config.toml
rotation_deg = 5
activation = "gelu"
depths = [2, 4, 4]
kernel_size = 3
stem = "single"
widths = [64, 128, 256]
beta1 = 0.9
steps = 33700
warmup_steps = 1680
Rows from block 5, named by matrix and row number. Each number is 128 + 32 x the weight over its row's rms, rounded and kept within 0 to 255. All counts start at 0. Numbers have three digits each. After the name is the row's rms in percent of the matrix's.
# c3: 3x3 conv (model.blocks.5.c3.weight, 128x128x3x3), inputs 16-23, a 3x3 kernel for each
c3.18 101:219129124128091127066092096197167112102145144098070154153118076135063111098057108154085113120153157140156155150131148156136134165146134191114064137143084083102146108149095115142156130140172114130137167121093119144145
c3.19 099:147120193121097172098142216093120046113096129130079082059113124094140129117105104100088151065090152148088115133147153121125142127100135101136145083129121157152099084148141055099081109110103130104182110140066141130091
c3.20 092:128119136139129120147142154141124179126132143165141139150139142122135093147151105107107168061118166094087155165144098121122058085079059112117138136123154101104132154172179138171167150186170159148157053092125119083095
c3.21 104:160122095155155161162179195126129152167147114116121082108118110130169130143159169138143096118083116114126153101098110103128107107123102092121141171089095147103105071142126125140172152132139134126184148145166099133128
c3.22 088:135091105113131082123108101126160152170124127162166136090166111124090126144125154119093121175122183116136146133165123133177105091082081122117140161135133144135155067119175066097126115111117096084162122095119110107138
c3.23 098:168090111124122155050105174103129125160134122132137128101101123152127096112112125104125126118134118066074099147084118176111140177139158151096135099126126133164140156097128174117110139118105101174093094065113120110108
c3.24 092:150092092148152134103151149167146158098159141204146108143099132165141120108166129113089122075053122099113150030065094056066118062068148098107153183134170139125132104074082103098093118089100118153124136097116107102100
c3.25 100:064129023100115127107182126116161204056155181083091081172132057079099077092137147120142186082073211083116155137131128129132151131126140096053141117124167114118096135136154097128119092108097119146131158116143099146192
c3.26 098:092074105135080054134076091119108150168122144104080136099076148115095112091066117186129122125131168146096111101113162103128142157135093101063119078053115142080075090147119124137149121143142157127120177124087136163133
c3.27 095:131086093078129146169073086104086060126120105177101055127170103070154113085068071123118150086134108138108149144142128144137133137133123151170142148119064046024099132161187106141145168117138130119134192190122150106172
c3.28 100:104115094151164140109139144122178083180126102064068114120128136154123132081150134128119087104130132169133116171145134098136138169146139139143128134128151132114118140157142107168157065126079163097067102079221101136170
c3.29 098:091106132167140081169102126137107056122110110118163143094111058091168094180088112155112112122154109169070133147131135121138147145159184090138144155073071159097082129081080128105124129133126106115124110121156154129130
c3.30 095:133113144081146101077087098071114119077098186143137161042072151081086129163141132160112141194149132111091146105125114106141164102121151105153103078127119188123133116149110134166156099126185203142135171134193175171106
c3.31 100:106142127145133132164149102122097099156165152146107169159137093141081116122083120147144159131109132124130154172170143189153103172126154134118125170111104102113112114120124123158142103136101086153208058134138085104098
c3.32 101:131099074115137070069100088135121079129119148074106151171045102205124081098145075111110135147161110064086142137170169157146150133141166132124108139108107096070130089138059083134078110160092073107155086136085124100079
c3.33 099:153160118118139103159127144109129118126145120163171123067126138085105124136147169147141121183176109118099112121106138102131128115150147137126138172115167179155135116114106123126141125106123139127068138139120156154060
c3.34 103:064127119168132070210108122084138190154157129131148155082114102099135121127088126169149137155166130107139111137152137175146130138099136098094156109131160108162077114090138140168069115176173111097097114120146111072173
c3.35 101:126113105125116065149139129118158161135117143079060195103107064091099021124041092156126150151134080158097082154142146174148148161141122123058084141119104127159179131152154105156173160173186111117092102117062131130078
c3.36 101:148108097108129154138128108075179111135138106148142111111163090085129125178145149154142122096133136119109124121175145133155159105158142114160106104149105146071126119132111123135121128144123136106195179104236109050082
c3.37 101:087136110087120110076120125130148125154080137126103121055109136105037085127074103161166120136137174165109116126110143146128124112160130040116058047139093100154160132129159135139132112136155164136130133143121140134101
c3.38 104:116147153126100127150085060104074120149103130207124108110136130118113100105120100159125113093099182111167140161155159152147158120100080113134133092079103105035071144118150157144165146109129108134117091123169167117151
c3.39 103:069114109113131133144097139122124084103135098095094104162163138104117117130136137143118148095178114149176116122149123122100097093085143164179064084133120109132121123135161109120094135142136098147172119108130146147105
c3.40 096:134095127156161150152145130152120197146133101175123121148159147178147124178123112170112146155079144165071170108109129061070114115101127122114161131129137111095124167136149105119131103125160108115144157128109165135083
c3.41 106:090121104136103100187162124134132132141094131128115110078117145067097154069114168166074060034140127144059127122131108163155126141112123126110062159125032107128094113064122093136136127114132152137116097138172054113081
c3.42 099:161083136042123154146166159152144124107103091166143093095138125109125127095158116147140120129111049078083132102131121112131142093131128137127058153162097165123108167106130086115097128106059152144121163118199163099158
c3.43 097:076157130099130162134136157117123136162134114102149100131116104132105128152121058122114165154144081179155099111137122100127124079144131118145150087105134095069094113120144098117156123137146160108154138163058146124095
c3.44 101:155155140141144134117132110096095128124209186098112140138097131120143151110099140142171131128127106065065078149111119133119149130129128102151091131133130125159114171173139145114161136126139142126130150131062073169071
c3.45 101:170146119100074151121147102149123163155174131132156110187186110176118136117127125113096102128099123166181143127114130152138092144128094164151142155116143117079114149148149175124180182179106125114094141139106105161133
c3.46 103:086086106048080071093121168163083113102125128128061073126115084140159101132086110103139131104091169136191198169167139185152166125151176236151092129132176103120120109171170164158114146129174144144124093133162098071124
c3.47 099:099135145148106084180160183159110130136116139134060052126129126167123132138088125148106154114083048138074105155135190156137107138141109174139138142130115153122166116123106136139099143090090123092101102108110170161141
c3.48 096:124088118084087129154161120118173153101123120129121116081115122081104157134121097100096135142152117146120178089135116157105143103129066111155108135172130125122113143099165131096163149136096089095102026160126108139174
c3.49 103:132120168157154150168125135129104149101103124148149136134089132109135135125155157107125166080136146091099154166155173159166170154165153167132133177122126141110101119145121171160154147180152112137131103111159058142149
c3.50 100:112172186163154131133107136121084085130151084190119072038106175116125176109089127102118040141141097121158139110119112109112113135138152179175118127113134126077140112139111096120112118118112121126128144115138128151103
c3.51 099:116078081107149147146167152126124153107140187080138139123123081058099167044086111174119105147095155169176137135143171118125139127110103108125171094138135053073140117144168164116126132150112091057097084104142123076070
c3.52 102:133163130127121129128130097076114115086117136106101198157121098174087107113110106079107139068135150101137171121145151155137131101114141127131081126102123079125090151146128146113116128158101065056058137143052170185148
c3.53 101:130079124113094141112114153164100113146111138118077080144131095132148111050096111139132127074105060069086126148116071142155104111106120155098078139130044190136092128100114129143080127168107102141132073145174095090059
c3.54 105:156109087108126154157161144172157158109115104051098149133099000096149090129135099148159178131109146154149182127141146131138119105103132176183149077127159109104147162134159120125136171127122160119102156085118132131135
c3.55 100:108111113114136150175150123105067085140092147133175112092092148165078112141153129130164128075134136072081124161107128121115112135137122114142142160125088154131091116135147158118092160116091089166155074118165123157145
c3.56 099:124139119117139122115109111127092101112168162109137152100105182053135113079121075099117109134155086157165123099093105117111166148117139147097109146075097136118100111112098164113105177138096161141039032123055112169102
c3.57 095:141109129150124171126104158115149141147111115051157080094085107181141135125177116129146103130095160162116110140128137104130123143159142077168100103097145164169166173133095086174121113137149054116103121110117125162105
c3.58 101:112081038122146162196174128107171186080147129075152129080056059132118140093110133139147131120118076170090161100119128094144137113126115090096092154131146127120151155148109131142119142168142123110075147108086143102103
c3.59 102:103164115123102155126149131168098127129087137117121107075146082090128110122096148116098128108141176096098132089126149070154110106126115130143122138116094157128135137078146120134092173140125147096159064155230150127132
c3.60 101:075118121134090080097129129116111165172171146179146126094096133145156109119128119113147135164155160060114100136121131149117131134150140099078100169101097187184114144110168133141140158161181147147156140112156099068056
c3.61 103:100082119067098108118102085173135167126157174137117113073143098137107116068089096092071128111102117102083126088113140098125174160138116080092070122089105122165083105115133137140167136133108110119163144123186050109136
c3.62 103:049114077141106100212105082095095078134110135124173179130150149084126175105126134073123072096154035026057075176137157157147164123147209106086107087088152122130100124125138140097115126135143086113121065082118173104096
c3.63 097:112123108143103114108164200140114087102111122055104172097073124080105122105109155135149120121110151169116119158096108070111137085137160108122120124135150146167143170128123146113113099097163145087110141140124084085160
c3.64 102:145122093109176119117151124114116125060128103117110100149098075151153168106124114110103122175163124150136118121143131121114133101118121096092137155130142164076130126107123111126122100138140124122098086128187163115188
c3.65 104:105153102115139131068107184143092114144162097131142120132135178123093096098069085122113082104162100105119096148080109122118096158145147133101111138104158131144167094133115127089071106118111155137087087112096097133113
c3.66 097:149072108146120165116151132110101144190154145084126124137068109169113103105144138138159185156097115155139137124133076125111155120120150151103087150146142132147154165107094139109121135170153140131103099149074137128106
c3.67 100:099144105090098149120131109121132129118122132124101117132183151166116126123114126126098111056122164112141137130117166137091157165088132113171123153124099119095085124141143133104148127145110078092063133151050150171125
c3.68 102:146169130148122117090128099214155134153134139118112118161118103145132080120121089223196213133127124091134104116122110114132134111119111149180134134149149150126144121165118101109148107113125154134119070107091145096099
c3.69 099:096124117153115096161143132135119153170140126211173156163164132158132115175162107154133140130089153164160132194182170181171151156141130130139142158137119135134117139161166117153170112124132110071114089103072155101077
c3.70 099:115177155176128102095145112140160094146126111038054108160107113135103129085063122132169137105130104177120121143151150126115122124104127139111083098142113123156193090125149127151165109133157110159119089119108111090131
c3.71 100:177170135132134148138145097082135129075149110140115144079127142039079138169171171165156118070087055091089102101070075059111103147131115130163087084113137166133154143163051144167126135149141182131114174117057162102136
c3.72 101:135139117109116126080122098142116152156081134181167181152140134147122093159158074128141149156087147134101097065078116051094110142143135134163101159157127127150160122160167084105133119150145142175116178130117131156146
c3.73 098:080141105131070160078143149168141141150129119162131110169114112142130169174127152126116129128140209155145130079075120085094106078102137123126147097133127174122100119126158169109144157140123169087138164084098119094084
c3.74 099:046017114102087154169167169139166112118108092156163122106115128121102093175119126100155170076143164091092140162158129151138125128150139056092133124153074196186085155116091119136105123098135118045077094106130127183180
c3.75 102:129114122114132107043169158084085179120153163117074130110142183170131128165150129106146174139154140110122089148164127178144145172156128198117151122133152122141135119167099125125099164153127176146076063143000126164038
c3.76 098:161136057111134087126162140192116133093085120212021108176142099179139163099076097113103089121119146120125144089127168126112148136125138115137050136094055115123089150124125124122133119130087124150123197159093168071117
c3.77 102:134158093215149101109142131088111104158133119192132171083084159102123084099073082116061089111077053184140162126111133139135130118095114168131051186126000106160037086118098145158133107120117119148119087087113152139102
c3.78 094:122087079096151137114110150126105146069079139164132112181097143117109087145092054158051131159079160189142144149099110105112132125100106150112133131129115118143159144095123126106118170119129116138137116121092112213096
c3.79 098:136117139150151093158142159105079161132110116150130099128114086099179143089107122141138159093124098142164135156131113130124102141125119110088128139116097140162148112103123130122124170110108153133090091143041171073086
c3.80 099:144083140159117129196173102136105146179134098090135140080092126124080130105179146086138138141121177153119113097147132123145112116108089141093096148091086132112072154164160166159102164107043132140124124127040100136068
c3.81 107:121143090080120123127119141133188067116133098216111144077162129087171096082114093101101100127143140106131165129122153138137136140161141125117161173130104168154080132147114064125153070079142071161118098131109128143092
c3.82 098:116146138110105165100110100077105126108137141083117132082129077126124122120128159177139149121163207095141158028116058101132111100093098056161128106144118109116101107129123133116154107163121094157151121157120182157107
c3.83 099:077095076071105095089063137149147114136150083119073098145091135059163113107142079087081107054121135078094116134152099105165106138109179118135087094147126069139084147139131098135096107102077114139142136162191141109121
c3.84 100:165111097122136146099117096113110182118115139130120148112119129093087095156101115121108114145121101161100130131123129127150165131151137117107097103139167109126147138159141107123112139144152093145049069155053211108055
c3.85 099:107106087074102103102136114136120061106183071114115137123144097159150107105145119070125055058139125067114131149153133112112126126132152200104083126091110133131053138176130111104112149090142122087106096134034164165096
c3.86 102:102087099096135142140123105148098152155113151208076139145131122117120152159162126131146125103137153152133126169147102136135129124100107110123054109134116162130109134144117154130154126093148112139106177136098172108073
c3.87 101:124110178149107126129107128100108128141147099105094121123152173140148143047105108141096151163114140140075109083158113101146142090107146124163155176119105101069138097132095134104141139110117106133047137135137206057108
c3.88 099:139106091159131124132149116134149150118140178109109133121103106125140100118094118099167139058143080101080080206178150198172103151152117177143129150137078154114164188182214195194193151192133135092139083146096157169104
c3.89 100:133111065051100099134113069125126110123164095111086108155163117170147141124098095117159167162154117083095085149113138143098113119096135103157122048078121107159183112074101096095100115145093109125113144148095138171199
c3.90 098:141149068141104085150121120112141136154147155091116136136120112089119107137148118122141141090081101070085125155135166150127121121138122126167086135115095111118111146125175162114165144182178103133189158141000149097116
c3.91 102:143150130167137144154126111110115130107100140161092129137200133077098116109126082164181099131114107148080055127110096155138113138146135170134085136133093139131153128158133129141161099113089077134168079124071090158069
c3.92 102:079109064154087074161128114068108158187127156170158140097118144163120081122106123146160153150140156119105085136104132162129152123154130033066075108113111104129156080111117113126137128112160139143111083162156176148170
c3.93 101:142139096195147087131174070155095097172113092152127080111105076181100080136107102180159158126117160140157128154119134154133145150138136141077013182129052165121110119120115169148148145129166132151136159164160092138119
c3.94 099:100077077157096120067113141142130144151140134153120124129149091152140115092160108107119201109122102121115163091096111109078127092139145088088095064131116104138127129101125172088174141125126073133137089126125162188162
c3.95 100:114177142180131204111125129071100117130170129123110102134095108100134110163133131100086103162115168108150119112072103077107152138111113109146088128142121190154104133141103097147170134126137149112205182127118012158185
c3.96 097:160136099128117118133083143133137131115174135067115122132143168112101157094089119174108091141138132103121057119160214103101110121081140165121078140128074114075111179140128129097100154073125091099099146132129128109078
c3.97 103:121056070205143086167138129074124126199124103091182113150146194156073052153120105072064086149137121160112128156138160162178161140127129094107101159141110126049178104136129112156140121126162125102115149091142167143171
c3.98 099:159127145164118094103071119073178119124124162115117191107120160157095176160113147058051071140101052082096151107107116129106115137107102144169113136130097122182100098083110105133121140150086137146094144114087110105135
c3.99 096:079090136121099123079164097159112149080136162155104093127112111097065059134106092122118112081158135088190112110167150139134137084077090077122157107115157127067099112205231081141193130130098070076104104137065196156151
c3.100 102:139159098150130151106121104102119112174095092111105121127143120138138105135124131108123106176101131166099058163090107104124148107122159135127119132158119137150151096125129129097124099102111123108154135115235069149173
c3.101 102:121145148079127122089146166130144090158126111096138161151099091153150082108088034188134122152150086032057197149141154180148133130127163139133161113119180152150162080081139090161142147143134071065082110089115153161100